From a checkpoint of a small image classifier: adamw at rate 0.0011.
Rows from block 9 of a small image classifier, named by matrix and row number. Rows with one number within an expert belong to one neuron, the router's apart. Each number is 200 + 40 x the weight over its row's rms, rounded and kept within 0 to 999. All counts start at 0. After the name is the row's rms in percent of the matrix's.
Before each expert's rows are labels from the 100 images, of 14976, where the router gives the expert most weight on average: "peak on" is the class under the peak. Only what is clearly more common there than usual is listed. The data: rendered rooms with furniture.
# router: slot weights (model.blocks.9.mlp.router.weight, 8x256), inputs 0-85
# up: expert up (model.blocks.9.mlp.up, 8x256x256), inputs 0-85
# down: expert down (model.blocks.9.mlp.down, 8x256x256, transposed), outputs 0-85

# expert 6
peak on: floor
router.6,108,207,184,176,225,154,239,270,223,160,191,218,218,198,184,178,204,245,204,211,169,221,242,272,182,221,227,162,250,152,165,87,236,209,215,201,133,244,179,156,183,179,206,220,272,170,192,225,256,226,169,226,231,228,263,188,194,248,199,136,275,243,182,182,186,208,117,180,184,199,131,182,216,140,196,224,217,176,199,145,212,165,263,152,205,128,212
up.0,105,203,245,192,194,164,188,210,229,197,195,238,211,245,250,226,191,135,211,200,266,263,161,221,272,210,124,218,211,215,212,203,146,206,256,178,217,101,185,228,200,404,225,140,143,199,276,235,103,228,226,175,239,254,136,187,210,185,234,150,211,133,222,163,244,235,187,231,185,227,203,234,238,235,187,198,237,234,249,209,193,227,215,194,196,198,260
down.0,092,218,150,259,179,274,208,209,222,258,142,211,202,172,206,218,115,167,175,199,268,156,243,170,143,213,175,138,261,279,232,119,200,224,129,236,233,173,194,157,132,171,198,173,113,188,155,229,210,200,183,185,164,207,258,248,296,196,215,157,221,172,186,218,176,196,226,159,191,203,162,178,260,236,200,244,191,220,155,206,174,124,211,115,198,188,178
up.1,098,237,278,202,202,171,104,197,247,162,189,139,173,189,176,112,204,183,174,181,228,169,126,143,213,133,221,253,228,142,270,243,160,278,239,231,241,166,226,254,258,283,276,136,187,197,245,203,240,132,223,158,158,182,200,252,222,190,164,173,192,146,296,241,227,144,171,234,103,271,239,186,246,225,258,67,233,168,165,216,202,213,176,256,171,196,214
down.1,097,175,146,233,212,215,185,195,199,193,203,281,243,249,183,204,120,127,213,221,158,140,257,289,198,241,166,196,266,239,184,152,130,198,138,160,174,197,235,106,105,192,187,249,96,267,132,228,236,197,143,289,207,204,154,199,205,259,198,194,155,258,120,185,179,277,233,128,242,177,163,165,153,110,177,258,162,224,185,217,152,185,193,200,225,219,178
up.2,101,218,229,196,227,267,173,191,237,240,183,167,138,147,222,272,229,157,233,233,191,234,198,133,216,171,222,239,190,280,247,249,179,193,191,227,206,122,158,249,189,241,229,170,147,236,263,214,153,202,158,177,240,188,161,181,235,173,195,200,141,115,272,161,190,186,220,276,177,246,208,198,212,204,250,182,223,169,248,240,210,249,159,213,184,224,229
down.2,083,182,196,213,163,196,165,226,182,274,204,271,255,206,163,217,232,156,182,200,255,141,185,174,196,212,238,198,246,282,217,146,182,210,145,199,212,217,213,138,133,211,205,226,107,243,188,234,210,220,249,228,183,190,262,228,243,230,204,180,242,204,163,198,134,239,210,180,124,179,240,178,223,148,180,268,185,257,214,218,232,175,224,155,210,181,213
up.3,121,274,242,275,224,229,224,203,236,217,227,225,226,211,217,244,183,124,149,141,200,198,158,208,149,224,156,186,169,143,169,210,122,226,278,225,173,155,239,210,191,231,156,164,177,229,172,237,224,199,209,226,230,216,195,158,236,203,302,206,177,188,151,152,191,233,226,238,237,207,201,207,165,258,215,230,156,206,179,193,203,242,159,261,224,286,171
down.3,126,213,205,297,150,280,205,151,303,204,216,228,215,205,229,205,164,103,160,135,239,144,214,198,214,163,186,195,222,188,197,143,179,227,221,209,214,183,241,179,224,228,166,202,157,196,153,218,272,157,199,195,210,240,233,262,201,157,193,260,231,204,178,171,253,215,224,168,182,230,200,195,175,207,278,228,161,169,262,248,221,198,121,148,168,236,175
up.4,065,231,264,260,215,253,214,138,179,229,211,212,193,158,184,188,193,170,229,155,197,231,143,198,243,182,217,203,149,202,208,325,180,302,195,164,196,218,297,248,211,190,189,246,86,212,201,128,211,140,191,132,184,244,167,182,189,152,226,230,172,100,128,204,247,233,256,220,237,199,264,208,257,274,190,181,223,280,194,220,213,217,239,217,208,234,178
down.4,096,175,189,221,259,213,229,249,198,180,173,241,242,145,174,136,235,136,174,171,118,196,112,200,156,192,195,143,223,179,148,120,221,280,146,175,186,226,150,164,170,217,168,256,163,166,219,195,216,213,175,187,182,162,134,198,185,236,203,164,145,244,161,122,171,189,171,178,179,184,164,162,273,133,164,194,220,216,231,207,158,194,234,150,250,81,189
up.5,095,182,183,230,182,195,262,225,218,170,179,155,273,169,131,180,216,190,199,163,209,209,178,179,221,127,196,217,190,228,239,250,246,245,231,218,234,199,228,223,223,174,206,208,232,186,240,203,172,203,201,113,137,167,208,204,170,186,141,195,132,160,257,184,159,178,178,141,177,145,196,151,167,187,237,137,243,216,189,141,106,196,219,147,273,204,197
down.5,094,189,257,186,136,212,202,201,166,213,187,249,192,280,264,219,177,206,218,148,267,111,250,307,211,252,220,173,243,246,177,142,175,190,231,161,210,213,183,173,201,230,228,228,117,207,167,220,220,239,238,269,150,218,180,231,221,208,119,251,301,157,133,236,215,177,190,197,183,171,222,138,123,152,143,193,231,131,214,262,246,222,156,255,120,209,250
up.6,092,237,239,189,280,202,174,203,250,250,191,170,226,177,202,188,299,252,250,211,201,206,209,140,150,231,238,170,214,157,167,229,255,157,245,202,164,253,248,258,144,152,210,212,182,227,211,183,179,210,196,237,214,164,147,245,201,179,300,222,162,218,205,222,170,194,250,258,187,206,239,224,220,237,191,188,174,193,199,216,227,190,151,187,210,175,220
down.6,082,240,193,224,228,199,219,206,279,231,159,123,184,235,208,200,318,168,164,178,160,202,241,174,168,175,305,199,203,226,211,200,204,231,208,175,181,209,150,266,144,121,188,179,190,215,226,209,223,243,148,147,224,192,235,139,198,242,153,179,150,174,236,219,159,142,189,214,151,231,222,228,260,217,222,271,233,236,225,181,197,254,223,160,203,242,183
up.7,104,230,188,204,193,210,246,142,175,242,259,188,195,219,169,244,160,154,230,181,255,186,154,220,176,195,228,132,146,228,163,209,164,247,251,148,157,244,251,211,109,264,140,219,217,273,128,278,176,195,177,217,236,235,215,203,208,211,213,178,187,140,193,178,170,168,296,241,230,200,198,227,132,265,170,194,147,158,269,179,223,174,202,169,204,192,168
down.7,102,179,198,228,175,246,216,231,271,252,161,147,203,250,185,262,241,175,222,156,188,140,225,202,233,144,285,255,197,165,233,222,214,175,206,161,221,164,234,210,173,158,192,149,166,262,136,178,234,256,139,146,199,203,211,183,180,184,196,203,182,178,229,187,166,243,248,192,190,216,205,260,163,220,227,264,215,248,248,232,245,251,171,152,131,266,143
up.8,082,213,208,190,215,190,238,221,215,180,152,192,189,200,196,208,188,164,183,165,138,184,232,215,255,124,124,161,234,203,220,174,240,240,232,184,221,184,210,178,261,242,196,213,167,178,227,207,256,208,222,240,200,292,275,208,207,155,139,228,209,211,178,259,249,255,184,158,138,284,194,171,121,191,209,251,188,214,208,289,243,188,142,182,172,211,209
down.8,084,170,215,284,160,166,181,132,195,186,259,191,172,184,225,318,159,249,215,210,261,141,192,203,188,206,209,218,206,193,236,216,189,216,219,221,201,222,193,216,182,152,125,164,219,243,216,184,149,152,162,104,239,153,206,235,182,120,275,137,182,176,229,282,234,161,223,192,223,237,230,217,206,166,206,142,189,217,131,145,160,254,261,205,186,250,170

# expert 2
peak on: ceiling
router.2,099,125,163,199,154,182,183,203,247,248,265,163,219,186,243,280,243,260,244,250,288,253,205,116,217,253,180,220,182,233,217,242,197,175,199,259,195,211,282,200,194,266,222,209,260,222,259,220,194,161,215,253,245,170,235,223,230,181,186,238,154,203,242,281,163,230,210,212,245,177,275,193,185,139,249,166,158,201,226,202,205,109,233,236,223,232,224
up.0,082,246,207,133,210,111,251,171,160,213,197,280,138,222,277,205,243,191,205,212,184,170,237,220,201,221,221,170,159,222,168,156,192,196,175,198,211,258,135,234,203,216,146,218,127,144,162,231,223,194,212,212,187,172,205,280,230,230,160,189,129,205,86,226,251,239,182,224,253,239,160,136,273,202,136,266,200,202,203,205,249,246,276,243,189,203,178
down.0,073,225,200,202,143,178,197,185,108,142,201,165,183,171,125,143,151,244,174,171,131,198,136,235,217,191,214,173,202,233,173,127,227,186,249,136,202,198,179,183,200,168,159,216,247,235,171,194,159,191,255,211,170,256,155,164,167,175,183,173,213,213,250,196,167,146,168,167,153,247,246,214,214,150,174,178,228,99,164,170,194,252,255,147,190,171,263
up.1,100,204,212,233,277,212,282,266,195,205,255,218,268,163,245,197,170,178,203,191,176,299,161,196,176,176,133,235,162,110,218,214,207,163,153,199,217,162,227,192,217,229,253,181,222,191,214,162,192,204,253,182,200,148,85,198,256,110,285,173,211,256,181,86,193,194,229,185,191,166,160,253,190,216,168,148,290,246,202,196,148,178,91,204,154,199,244
down.1,089,217,225,219,281,268,272,240,137,158,173,217,222,165,200,165,234,242,255,230,137,260,117,173,190,271,155,159,209,144,217,245,208,116,137,225,139,194,233,190,230,190,215,182,199,280,161,177,160,183,214,312,164,149,189,200,230,238,263,169,143,202,67,168,207,206,140,191,238,193,210,133,214,236,160,248,185,191,157,239,210,181,121,203,203,243,255
up.2,118,199,192,217,270,208,193,185,97,218,238,176,257,230,149,205,165,199,146,237,144,221,191,165,222,166,194,227,169,223,206,217,159,227,168,221,292,272,147,149,214,173,187,292,168,168,256,206,188,182,236,156,220,223,172,153,271,185,200,250,226,247,154,190,220,184,202,145,182,179,156,248,231,230,230,228,216,218,160,189,196,194,154,246,237,242,229
down.2,132,189,215,193,247,240,185,143,230,254,274,195,209,261,277,231,217,201,220,221,253,164,241,222,164,184,216,180,250,238,244,228,174,235,244,218,244,257,256,210,263,213,242,230,207,189,209,135,248,212,242,205,185,160,271,276,228,164,208,259,297,242,251,251,214,249,260,199,179,161,215,227,159,225,235,190,180,206,254,238,245,153,121,248,230,219,215
up.3,113,182,186,230,190,221,184,189,189,259,208,294,190,203,163,155,215,190,175,264,228,183,175,178,149,125,215,255,130,191,194,237,230,248,193,250,215,140,253,233,165,228,240,247,198,158,179,208,185,259,223,142,174,235,226,201,168,245,191,171,218,165,171,171,201,299,205,180,209,152,183,180,248,311,158,161,232,222,234,238,214,224,249,155,262,204,249
down.3,125,186,204,178,176,180,128,209,252,241,151,278,238,194,194,207,96,122,158,263,275,160,224,181,221,231,189,183,162,205,128,180,227,190,204,254,140,191,180,229,117,285,184,165,226,142,236,217,209,222,206,201,243,249,267,200,130,225,227,182,145,179,173,222,178,270,196,228,221,161,173,168,165,248,174,257,151,214,267,221,176,214,208,194,257,242,169
up.4,088,273,223,265,157,175,245,202,127,150,197,263,241,163,157,209,201,139,149,223,235,183,214,192,172,120,201,226,217,239,253,192,219,225,155,182,182,219,155,210,183,194,176,216,160,158,186,188,214,232,235,116,195,248,284,202,158,198,210,151,231,190,139,207,288,172,238,146,254,214,150,200,224,208,182,236,217,241,142,173,191,256,218,244,247,243,185
down.4,097,214,207,160,223,213,167,202,216,253,244,199,190,231,269,260,249,213,226,230,309,191,236,161,191,219,160,256,231,189,254,238,192,256,189,247,220,205,245,286,208,253,274,190,170,192,257,179,210,218,219,218,219,179,228,212,223,170,198,230,292,200,232,274,224,204,247,247,187,180,241,207,187,236,231,123,184,272,260,239,170,171,156,253,211,274,211
up.5,106,201,171,281,196,214,194,224,216,250,77,199,236,164,210,189,218,206,101,189,196,199,209,255,130,135,205,118,236,131,227,188,242,219,214,197,234,157,229,244,223,253,187,245,197,132,173,175,243,293,183,139,195,245,203,211,201,156,181,198,212,154,184,239,224,257,173,207,242,184,171,210,232,267,263,195,207,238,214,247,206,234,156,167,193,203,188
down.5,096,174,200,106,245,250,190,198,217,215,151,270,234,238,246,237,116,174,174,278,282,196,223,199,201,201,208,245,165,197,216,234,171,219,220,240,211,151,225,273,153,249,218,192,232,201,181,195,232,293,214,213,211,238,190,174,152,283,272,187,188,232,224,233,154,268,222,219,214,83,177,233,167,313,137,225,209,312,225,278,166,182,149,208,213,278,180
up.6,119,205,209,238,174,183,167,176,236,255,157,167,206,241,164,187,239,159,148,145,196,158,247,282,216,178,165,206,285,190,289,251,171,210,246,165,266,223,159,202,201,190,159,190,165,159,194,190,211,210,129,164,207,189,180,126,150,188,154,165,243,150,258,268,178,207,179,179,217,190,215,288,187,236,272,235,174,243,112,181,170,228,247,145,206,142,165
down.6,147,197,218,171,246,207,249,201,235,160,222,189,209,244,202,238,214,218,219,210,168,164,205,262,155,153,189,243,260,197,243,212,148,238,234,203,256,183,187,247,229,209,152,215,217,173,229,217,235,206,170,185,236,172,186,196,222,224,205,176,229,275,231,150,147,171,201,158,175,119,88,224,234,226,269,244,272,253,110,155,230,192,197,198,226,202,207
up.7,090,214,153,309,155,162,252,197,149,153,207,216,209,191,205,153,201,158,185,150,214,251,188,194,195,134,171,191,186,178,195,263,238,232,216,117,181,202,269,220,248,211,161,201,175,139,149,142,213,136,222,168,232,220,157,186,181,186,191,197,276,171,164,186,294,243,229,199,225,255,217,152,136,213,206,169,216,277,217,220,210,218,151,249,215,227,203
down.7,090,183,203,158,180,200,166,192,268,251,233,196,183,240,269,263,264,180,268,241,264,167,244,150,203,264,173,243,207,219,224,206,241,219,221,303,215,157,211,211,171,264,225,184,187,263,284,179,162,173,180,252,248,150,233,223,215,152,178,234,237,211,250,246,193,211,212,250,199,190,246,174,136,185,253,147,163,184,265,210,171,163,189,247,197,291,218
up.8,089,211,184,174,218,178,157,162,215,125,243,136,170,219,239,157,232,186,221,182,139,207,233,255,216,178,208,262,269,240,154,227,294,219,228,179,132,165,211,247,191,188,134,191,164,238,177,251,202,127,151,192,213,251,244,290,220,182,160,234,283,211,199,203,241,143,181,182,141,230,170,143,258,155,218,234,221,185,272,140,347,246,278,246,202,160,235
down.8,077,190,179,236,167,184,153,192,170,180,206,189,168,193,114,68,174,166,217,178,90,172,250,209,227,204,186,207,162,274,177,114,207,134,201,123,162,207,190,176,154,152,128,218,207,232,177,230,187,132,185,217,219,192,169,174,164,151,181,224,151,191,226,173,221,154,189,180,196,255,206,233,259,139,207,222,157,136,209,160,212,215,274,186,196,201,170

# expert 3
peak on: wall
router.3,108,145,154,160,136,126,171,146,189,219,168,204,166,201,211,220,211,236,131,231,204,216,137,189,159,228,193,150,274,156,246,171,218,128,226,211,171,155,181,191,253,223,219,154,146,152,191,193,228,194,220,226,218,210,111,170,173,239,153,188,79,197,227,153,209,252,218,168,206,139,102,187,199,156,176,258,158,194,207,163,198,253,181,141,245,123,180
up.0,099,287,193,238,276,210,167,165,208,217,219,172,193,182,204,186,212,191,242,190,206,211,177,188,252,163,226,111,139,215,171,242,182,234,207,191,175,274,256,250,188,274,167,181,153,220,173,238,203,144,191,204,173,204,220,186,223,166,209,253,225,145,203,235,169,128,202,261,152,262,294,257,191,185,148,123,219,215,192,182,192,224,121,213,220,238,195
down.0,089,206,182,127,206,257,185,230,209,183,153,204,199,178,184,8,245,150,210,159,100,146,178,181,187,190,159,199,140,229,127,195,184,246,192,198,211,148,219,147,193,196,235,264,124,226,206,185,168,160,167,126,105,196,176,217,143,272,211,188,107,181,164,210,132,183,165,164,156,204,217,223,185,190,214,135,225,229,165,233,159,181,222,194,259,118,135
up.1,101,227,209,192,267,187,222,183,236,115,210,201,220,200,178,174,192,178,261,160,174,198,217,135,184,163,219,204,168,167,241,235,192,236,182,153,182,162,157,239,189,222,220,186,156,200,234,246,199,250,208,215,109,136,206,213,191,253,265,157,206,172,178,183,193,107,199,164,166,200,175,219,180,180,160,207,184,238,256,206,248,190,213,224,122,306,152
down.1,098,222,192,224,185,216,146,241,216,164,215,219,182,223,139,58,202,161,143,168,224,107,214,100,156,187,208,180,191,208,174,161,211,243,214,200,199,170,189,191,112,205,156,217,192,216,231,271,212,202,181,222,82,191,229,210,149,292,239,168,200,195,205,160,167,139,192,194,61,212,218,182,173,219,216,144,179,208,252,172,229,171,161,235,197,274,167
up.2,104,219,219,240,215,206,215,217,163,225,214,201,206,89,278,191,226,202,228,215,166,192,176,239,174,166,187,167,197,213,177,222,229,180,159,191,153,264,187,267,163,185,145,197,220,246,216,213,152,222,155,199,191,121,170,203,167,174,156,133,181,185,134,205,184,268,250,194,168,187,238,183,166,200,202,199,265,177,151,165,147,264,124,237,183,199,219
down.2,102,206,211,184,197,210,186,228,187,226,191,167,236,173,235,58,248,217,222,165,179,181,172,201,182,183,180,191,219,161,113,171,223,267,203,168,172,186,277,211,145,255,197,234,152,214,198,236,210,148,145,206,128,215,244,198,94,243,150,186,162,165,156,208,177,203,204,220,102,187,225,150,186,234,184,111,239,165,231,216,193,174,227,187,187,52,243
up.3,095,216,209,181,228,172,148,272,162,200,286,256,182,285,229,148,206,185,232,162,169,104,173,145,246,215,188,223,195,175,236,184,168,212,162,197,166,194,198,163,132,196,248,148,204,199,261,195,169,261,191,214,129,164,259,188,203,228,228,122,228,189,188,196,136,161,232,171,176,175,198,177,171,198,142,188,145,214,201,193,265,190,209,219,166,225,168
down.3,097,231,221,225,180,256,202,201,201,201,224,217,197,234,185,46,242,161,210,188,203,143,236,142,144,208,167,220,226,239,188,173,145,229,230,158,244,236,215,189,193,188,193,214,192,175,243,273,237,210,196,178,80,185,154,225,234,222,202,211,288,225,186,170,204,142,230,218,116,221,201,139,184,217,265,152,171,232,186,182,226,189,145,267,218,222,201
up.4,103,241,195,174,156,171,192,197,160,199,298,217,185,247,218,187,251,218,187,178,203,166,237,220,160,203,215,257,192,220,123,253,178,232,234,108,196,260,202,171,166,134,69,232,155,165,148,235,290,238,183,200,181,221,163,216,205,170,187,186,223,236,143,178,114,146,216,212,197,190,236,202,235,235,163,126,216,165,177,186,202,158,211,178,184,157,214
down.4,106,243,215,167,256,180,160,216,179,229,197,98,198,256,190,113,298,252,206,184,219,189,187,158,209,192,150,212,189,187,165,227,131,291,224,186,251,219,218,173,204,185,232,170,214,217,213,191,190,184,166,211,123,257,220,156,178,220,175,215,235,256,190,232,105,172,213,209,74,184,209,216,217,284,237,88,249,227,173,216,201,166,204,183,187,133,204
up.5,096,262,164,172,194,215,190,189,109,248,255,272,172,204,110,159,233,177,206,201,183,157,122,215,223,235,235,238,191,201,125,158,213,193,181,167,209,290,287,147,229,229,150,233,165,222,188,171,236,189,198,165,187,141,244,157,206,163,247,134,179,187,143,228,110,149,195,237,143,201,226,198,187,226,238,165,229,203,96,170,201,165,158,185,237,179,241
down.5,097,229,166,209,260,235,210,186,238,210,230,219,179,247,262,26,251,151,190,169,154,172,227,218,218,203,170,215,147,202,161,261,193,249,210,172,238,200,241,186,229,225,194,230,162,224,235,217,188,157,201,155,188,227,209,252,202,185,202,226,154,178,177,236,158,225,230,245,120,243,194,196,207,164,217,111,232,232,156,225,156,202,218,227,226,139,189
up.6,095,299,134,184,213,202,154,201,157,236,206,257,164,262,180,154,197,200,225,144,134,161,154,239,220,242,214,197,202,247,156,157,196,207,209,205,194,250,322,145,176,233,180,213,108,175,136,172,272,222,146,147,204,176,193,200,200,212,256,190,262,180,195,220,144,171,197,213,208,278,247,183,222,199,149,181,195,194,127,149,245,233,213,215,181,225,231
down.6,088,184,154,126,192,229,177,186,209,263,201,228,161,194,196,0,267,182,188,172,192,220,216,142,193,258,133,218,226,222,155,168,179,194,185,177,276,231,184,187,255,192,153,166,179,186,213,154,181,152,224,182,151,204,133,162,213,214,212,200,213,215,213,209,138,265,215,224,116,202,184,206,175,230,256,121,177,216,150,198,141,177,164,167,224,163,209
up.7,075,257,178,264,252,243,229,229,136,172,271,207,150,139,259,170,217,207,221,195,196,208,206,212,164,125,189,229,177,257,210,267,225,292,184,174,192,164,214,261,192,154,130,171,137,247,227,197,174,183,227,181,192,212,130,195,193,139,182,203,160,146,221,121,212,204,271,199,197,235,321,169,234,209,167,124,238,211,195,212,177,244,177,271,195,242,255
down.7,095,178,166,128,170,241,136,231,222,212,123,193,189,145,147,37,182,113,153,160,188,158,196,138,176,231,123,153,198,206,126,176,205,208,184,216,180,137,188,159,153,188,175,226,153,187,192,172,176,147,165,180,130,222,228,213,132,253,215,209,91,171,165,189,179,190,173,146,127,171,198,183,190,206,192,154,180,207,217,243,158,165,179,171,220,132,140
up.8,093,262,168,191,186,190,100,278,216,213,229,261,190,159,140,196,206,185,181,208,203,227,170,141,250,160,196,219,214,277,252,185,184,192,258,220,137,192,214,227,206,194,308,173,153,201,209,162,168,266,202,241,191,206,216,235,191,228,204,194,159,195,220,183,224,191,205,200,194,243,208,193,235,180,227,203,197,211,224,107,193,349,250,178,193,184,172
down.8,085,206,190,196,229,219,178,182,201,136,233,235,169,174,185,258,175,185,171,178,173,160,199,211,264,209,145,210,225,228,222,272,204,229,231,176,176,207,228,143,180,244,221,244,197,203,237,216,165,207,228,256,131,167,166,224,169,338,184,173,218,198,186,261,182,189,193,215,166,208,245,207,198,163,207,199,155,230,187,245,180,216,199,210,254,173,206

# expert 4
peak on: wall
router.4,090,127,175,122,201,182,221,199,192,197,103,216,219,136,163,260,159,199,205,206,108,256,242,237,225,291,193,170,255,210,173,166,190,110,172,173,137,167,179,173,181,223,195,186,205,164,173,161,171,195,177,252,213,174,110,137,141,295,225,181,158,244,162,182,245,238,225,240,182,190,137,176,166,128,134,261,164,230,138,164,156,193,254,154,213,187,192
up.0,070,159,172,209,188,246,182,146,232,228,188,182,196,155,173,214,266,205,202,217,224,255,209,219,105,185,184,202,242,194,172,218,164,197,186,204,199,211,272,213,98,132,245,163,182,255,170,117,224,213,154,243,247,138,276,218,184,251,209,184,212,183,218,206,247,242,256,217,199,139,209,148,163,200,241,201,240,188,210,133,184,205,181,169,206,197,200
down.0,067,270,168,207,179,244,201,191,145,215,162,162,192,165,181,94,232,207,171,226,178,217,201,180,184,250,185,266,250,250,258,170,235,177,137,193,175,167,197,241,193,195,203,217,260,247,184,229,153,195,216,166,262,232,262,178,222,286,188,235,142,189,132,221,197,152,226,201,258,235,183,164,182,218,185,193,231,118,123,196,153,246,166,179,170,177,188
up.1,102,118,128,182,209,113,279,195,146,206,219,188,162,229,168,167,225,230,221,217,208,222,169,170,200,203,193,174,122,201,155,171,215,206,155,143,222,220,165,150,183,148,187,146,181,220,204,161,193,212,218,216,233,202,142,135,237,203,276,182,199,243,181,139,124,126,144,224,178,163,205,224,126,203,209,155,173,162,190,211,256,168,182,185,176,298,155
down.1,100,205,152,122,200,188,222,220,205,161,207,212,178,243,174,192,161,160,198,218,210,177,215,141,203,244,255,199,103,224,121,237,179,191,188,214,214,171,217,173,188,116,254,262,179,217,146,209,191,184,171,158,236,198,206,207,215,233,218,231,239,249,250,223,165,165,160,165,218,191,212,196,176,166,183,113,226,176,214,208,221,166,236,208,199,266,207
up.2,106,195,218,140,171,94,164,231,168,246,187,141,199,197,212,238,190,288,237,253,268,240,302,188,209,226,217,187,226,194,231,213,219,178,141,233,154,200,127,200,237,178,240,170,257,158,138,194,195,223,181,247,240,238,285,204,221,128,177,289,256,270,262,172,257,216,146,219,286,159,141,183,211,295,156,246,159,180,221,252,217,170,217,169,187,149,248
down.2,108,206,161,156,205,171,219,218,237,252,96,137,231,109,272,229,161,201,206,247,179,299,179,268,233,220,177,194,247,184,228,195,228,148,210,287,125,179,167,244,216,198,195,162,214,197,132,175,221,213,198,236,287,248,187,199,262,176,198,183,166,210,218,205,210,247,160,197,211,217,212,199,195,172,192,295,153,192,200,188,160,237,232,154,248,151,176
up.3,105,160,221,178,133,179,157,183,210,179,210,223,169,216,138,249,213,177,235,183,340,106,205,122,264,243,175,220,198,213,215,189,116,193,200,226,279,220,164,192,255,214,283,170,186,205,213,170,170,177,284,118,139,212,245,219,192,163,244,187,244,201,224,214,158,188,127,178,178,157,242,203,230,238,221,191,205,176,163,223,167,170,158,213,264,240,138
down.3,102,241,218,133,247,164,193,274,194,138,231,188,193,209,244,134,199,187,204,183,164,160,229,195,245,193,138,184,207,194,209,174,179,247,203,173,197,151,166,153,201,222,249,213,278,198,221,121,152,184,205,181,192,239,223,242,141,156,196,206,211,223,218,175,192,176,179,166,195,210,164,211,231,225,167,197,215,211,225,206,167,174,217,158,187,64,181
up.4,088,145,121,188,209,181,192,273,175,177,214,271,241,204,145,121,192,218,208,192,215,191,191,232,172,144,180,230,191,223,287,203,252,219,161,200,195,189,210,163,219,173,228,173,200,182,203,176,142,255,330,177,231,198,205,159,195,196,206,156,165,227,241,175,237,212,173,110,198,146,180,206,195,210,180,189,267,192,206,206,123,133,147,150,218,203,225
down.4,091,197,193,156,142,233,152,208,184,195,218,186,166,211,205,152,179,183,242,236,212,180,238,116,247,199,151,225,199,272,263,277,188,162,181,200,198,145,217,148,210,197,227,193,202,234,251,213,127,208,140,244,196,201,231,202,159,189,193,237,190,224,277,193,250,202,226,190,176,246,230,186,240,198,242,231,156,149,279,248,221,167,222,226,206,226,185
up.5,083,229,220,148,154,133,202,257,175,253,219,145,211,201,198,228,197,213,236,167,192,190,202,226,205,130,230,242,196,268,250,229,203,188,171,156,156,214,233,224,182,251,212,74,185,195,206,189,158,217,156,253,245,147,253,196,194,191,189,63,194,157,201,212,171,214,215,199,201,168,178,99,212,214,161,215,165,217,219,70,183,117,171,156,209,193,210
down.5,083,206,218,149,185,213,196,155,153,223,182,178,218,203,176,380,182,215,205,222,217,230,230,229,199,229,215,246,192,194,248,259,208,121,204,207,204,179,155,283,237,183,176,166,239,213,216,188,202,174,249,159,231,247,213,145,265,116,203,186,205,185,212,243,240,210,209,242,159,225,198,216,163,201,204,252,214,258,181,170,202,194,152,223,214,162,161
up.6,098,194,205,197,218,256,209,221,233,114,171,253,245,191,186,214,195,163,248,170,157,202,223,142,211,212,235,199,176,171,235,182,191,149,249,184,238,113,129,251,204,183,219,242,216,244,237,296,177,256,224,273,115,204,130,194,230,204,196,210,174,214,172,209,171,150,196,195,114,176,213,239,160,160,187,219,157,236,215,300,259,234,221,157,212,234,162
down.6,102,184,220,250,269,248,244,196,249,191,176,205,244,197,188,195,142,155,241,191,162,221,229,218,285,197,285,147,205,164,290,234,221,148,227,219,180,177,212,275,206,229,213,207,203,270,224,243,158,227,207,231,148,212,194,202,253,215,205,237,146,116,163,254,214,189,203,281,108,242,200,252,110,175,189,276,129,288,173,180,248,266,166,193,236,247,133
up.7,086,180,232,183,151,136,175,221,142,228,205,178,228,196,226,236,202,285,238,235,254,226,327,193,209,206,253,190,239,195,230,188,205,173,159,230,174,196,134,161,220,198,254,201,241,170,157,174,206,246,229,231,214,260,277,208,227,154,173,251,242,240,217,178,282,199,154,206,276,150,121,208,185,273,176,235,154,185,204,285,202,160,234,151,197,174,198
down.7,087,215,182,100,204,175,208,247,225,203,90,110,216,151,241,216,166,203,220,265,184,245,194,248,228,234,174,196,251,206,267,255,209,116,247,283,129,129,181,239,221,171,154,171,232,188,123,208,256,230,164,272,271,233,191,230,208,190,213,221,148,207,247,230,187,214,155,204,171,201,206,221,189,195,196,284,163,161,204,220,160,221,232,138,231,194,162
up.8,103,196,244,199,212,106,195,182,210,220,197,269,183,153,258,202,246,154,177,216,270,226,232,182,211,232,109,158,204,145,130,215,208,220,83,201,243,224,138,221,186,240,213,179,208,190,109,204,188,190,184,225,164,186,230,123,223,140,193,248,249,237,253,208,259,152,118,191,232,183,199,249,184,238,193,233,221,190,237,225,176,179,260,232,248,214,224
down.8,097,192,207,256,154,191,227,132,231,227,175,241,158,133,265,191,193,173,173,243,204,239,219,207,224,206,184,145,199,229,209,182,242,175,185,215,168,227,181,239,122,255,166,169,200,176,144,191,218,228,219,159,213,239,217,175,216,144,158,180,184,164,235,223,279,206,211,171,238,234,247,210,194,137,183,229,308,141,247,182,156,257,194,248,240,206,151